{"train_examples": 78125, "hop_length": 160, "norm": "batchnorm", "kernel_size": 3, "widths": [192, 336, 576], "optimizer": "soap", "beta2": 0.99, "beta1": 0.9, "shampoo_beta": 0.99, "eps": 1e-08, "max_precond_dim": 1536, "merge_dims": false, "max_steps": 6100, "decay_fraction": 0.2, "adamw_weight_decay_other_params": 0}
Rows from block 6 of a small masked spectrogram model, named by matrix and row number. Rows with one number belong to one channel. Each number is 500 + 50 x the weight over its row's rms, rounded and kept within 0 to 999. All counts start at 0. Numbers have three digits each.
After each channel's rows are labels from the 100 clips, of 14848, where the channel reaches its highest value: "strongest on" is what is common among them. Only what is clearly more common there than usual is listed. The data: notes from a synthesiser with random patches.
# convs1: 3x3 conv (model.blocks.6.convs.1.weight, 80x80x3x3, each kernel summed), inputs 0-79
# convs2: expand pointwise conv (model.blocks.6.convs.2.weight, 336x80x1x1, transposed), outputs 0-55

convs1.31:580509472522558504405449469451548491531534601473491466455504560454457433437474522510437423540406424621452459502452466522497355466462499595476530575443465546565473571544530521460512455490531523488510524596525498515512496495514485463520604511
convs2.31:461526495513619525467521486465435481545462450542577488505544567547509474607547558414415477476512485541579517529503489532567501534366549409514562523450457510513481559496
strongest on: glide; vibrato

convs1.52:528551575576425464489474507546571456495447529600498543507502555515450447447464476482589510436403443451484475571484487462520505530384522502470484497525533477520517486598574479444461410581502594521510412475518414491503567431540524389522481509
convs2.52:514446442524517542451497518544476484474484616401490566485447534503559575563497394471459406508576428525456449479620478569539473443522507503542477565447432553503576480604
strongest on: glide; harmonic FM

convs1.9:432531476492500505593541494498508495445471430592545477501474514480429507502492536496513511440545564452601482500494593475524601477460512456595391457513618471505404411465554538598487534511471466558451524416520469528521540436511456522510601477
convs2.9:483479557478596481432501510488451494528499493517557435524377515449440508576562529470504539462535481490527506495442384514589502488376476496493612538547507523464513535576
strongest on: drive; pitch class: A#; square; triangle

convs1.5:459445494543467476509503390550498609486566460481436538487522467481478493495465462532511525489500520503490544504440580465503527518573528484547436684502527562465378499614575515501521505376509430572479553474445475521448502479561461495482541478
convs2.5:469584490459565501567444480468512445571494498466423466580551477513499507489443516428472442592495475516560455549495530516415528501484479447534408360520471526676520501467
strongest on: echo; pluck; glide

convs1.10:494471511509470476600482474455561488449485411526440544503528550544483516464508482578564434602430571466465552516523516563420426491508464417474418514436520536487453555576543604482471450539486585633495512389509571449479502473507524487495502532
convs2.10:454528460496510476509560478495534555480621592520514523552428406477494544478494492583615450477423434532535539486460370494437424447517579486465405434561542508470434451493
strongest on: filter wobble; resonance

convs1.68:484522425445442460491558431474521524571487473493436466473479509478594447380558499411398446504393555462573446514509568552547544604590494494457493484527532452535472506563523523503511492565620522555504425465562482519544479504462452487502513561
convs2.68:430483490536472521416545434437465517457514475527527461555555527482555427408564414571534511490400415600494477445548492487506549568420511495531515512398538539596589457465
strongest on: vibrato; harmonic FM

convs1.17:459480506479478387501425369560546466418567602584501482451515535437545432536533519465416446519521441514579542492417541552506483485501590498487495447538505467509388534510564479528467478522526415532544380490522534519483557448485497548484458491
convs2.17:580507503526549531470571533468423558485497514526544482556560532402449567478480468444591547543534513462552501572568492453488518509512490480477461496488318433514508505553
strongest on: echo; vibrato

convs1.15:452431462559563539402510488550514484536526545448491460435495573594492585501538523405465453592421570459464471425546566522598485512459502486473547523530507519447509487547459523493512487568501426584471429379488482472581449409506532478523505545
convs2.15:513447427547488371496508496448583459472526478516507466639418457481478469525608501483497476455429550452513466501483524506571494530523482541537531510586560452468475492451
strongest on: vibrato; pitch class: B

convs1.62:470431490546498499493464484471581539501549531548401466585494522478429513520519509406412503566475491512492503558457523512516512593522506486519451663500489431472501575508517457486513465543570515464486361514633459507506488524548559568527404512
convs2.62:487506527588413521457524442489487465504492531483466518608449516574486545485513447584563542520462587479479518555504476563529365459546503503525516475563390520571545532483
strongest on: echo; filter wobble

convs1.14:459563468532558482432457435450495474489534503523582546482582520429519505562496440615510504544455544492419560591495471473551458484571465589496633551532398531553495491508475518502459424543493476448579547594443490526577480569486522485493518551
convs2.14:435497436455540437499438492394415465580511544593583470505476499488510558535492544462440431389475515497518514487561489538479477546435490415441498510584553553475436529443
strongest on: filter wobble; low-pass; resonance

convs1.21:502488412458435549482526464562454430399350557515532491435484495445531534487501559496490515392513475530471569548469507503553461484430513570519483527437446542502656554559559467474452534493527401448505497444472526503558504533554564544470499470
convs2.21:471414508457515504490520465574435508512468460443469496479480517536446457485456538471490515494552429496454525500426587516570497411555534514532463553408480478535318444543
strongest on: filter wobble; low-pass

convs1.71:482591549510498529568507450632515557444534480560388508440519519389517564465597488545583521543503475485509532557493569593520481476456529546465422490479463572527512419558490531507495483471593514487477483464492502385559482381507512507480505469
convs2.71:478524491501516556456476489589460370546497560479386438491495507443437469596509484389504392504545543557494486480461480538515458593502521450451541500429489606401420579442
strongest on: filter wobble; hard sync

convs1.11:507519442493452441533504568483576469503491527561457529622582540385555475489499450569369527577447616508509482518501554490468504450481503506530510423509566486526454476478463583515538525494452523540524505470520490420482515510333457536448513454
convs2.11:496524480481468542457489468495524394453401519526493535580469473550562578356458549358553504513449547531517417431528502533539545519510416440447581490465556540537638558479
strongest on: tremolo; inharmonic FM

convs1.78:500489394586479502514483411441501577461508516550488567464588460477494364554554514590501507579500582478533429469513564455530546406454502443450452506474567556475379524513525542519516550410563439490493545462515513458501525449575479509489497522
convs2.78:403517494451324508544501498444553478511558594507489438493499470424527462434487459520559474457438456482469523529566501477412529524475470551521432381508624507519424487412
strongest on: drive; pitch class: A#; square; triangle

convs1.12:526504500532443570565494476525445471395513494526522501408465578442475560477434498530583481452563409511507537475422491497477448674403506479523435417532516482522506519501411494452522583461495537526455417503396565461494518500551517466493478512
convs2.12:490471468594526474515475366493479586531451444475510484578476495512523418507538499445417486501515463534544493613424501389510537527459609495505498581442468489464614509536
strongest on: glide

convs1.22:523481513535465490457501599516525495431526459532562449424547516440454457406472506427691468446503446552514500540497595468464562522570569490475569454449509535509498505543565490472509485520474426538404549489538550511543488508491529458462573607
convs2.22:549470557448438562378540516508577436445470503548497476553502492466482419642536467512489484547605472476521649507493496444533519475545498411465431522487500493547528461556
strongest on: glide; square; triangle

convs1.70:527476440428442473467433451471599518480436432563490463415462498482530591503497520459594528485451499576442447481565490478507532464522489470457488519423514498502580690470470495481446506486541501445551462501491481462525478511430431463599479596
convs2.70:573558491541471455408463470485490539532422588453451556493486560539490471444543461577461490559489488454479397540532563475647435478553555485475430478513469467537472470475
strongest on: filter wobble; glide

convs1.42:511684465484462442521519463342469521487502529497520591466530540501492477478531465483481516519486496549458456476478533528478577517457452591476534538491486522504465515449626442519481522433556580539521479570568480489500370494562540428495496455
convs2.42:587496435521574398464570527533478513500547517469500498490433494505435533480506476483569517524456466520474421495452495499382544395518508567497447458577463482535540518499
strongest on: detuned saws; inharmonic FM

convs1.66:468438401531541569503596519540460551511488484608597497470549510508438479545490539496527475587513426410456501517526527472463421509510463436555446528483489519407473508553471484561521488500489529581492467416444463449646471405567516548521479544
convs2.66:572519396513397478484516495519461462390494546486504486468512509468499509393528478511521555493519435487447604516493410614423502456406579483573575543423390423473538450532
strongest on: glide; square; triangle

convs1.50:436450495527540413495436513439496491440555466481510602467533549472513494409540526407437457548506357484506535538436530535426459537550514465555574396486553460474604568469509445530567528490427469470482428520516507518548532500565579530531494457
convs2.50:447566511586499476472567446521590501509613517430423484458444405591517487515582443479556410474414438520465500465491501481523444507457486554367465525536546527463473469533
strongest on: drive; gate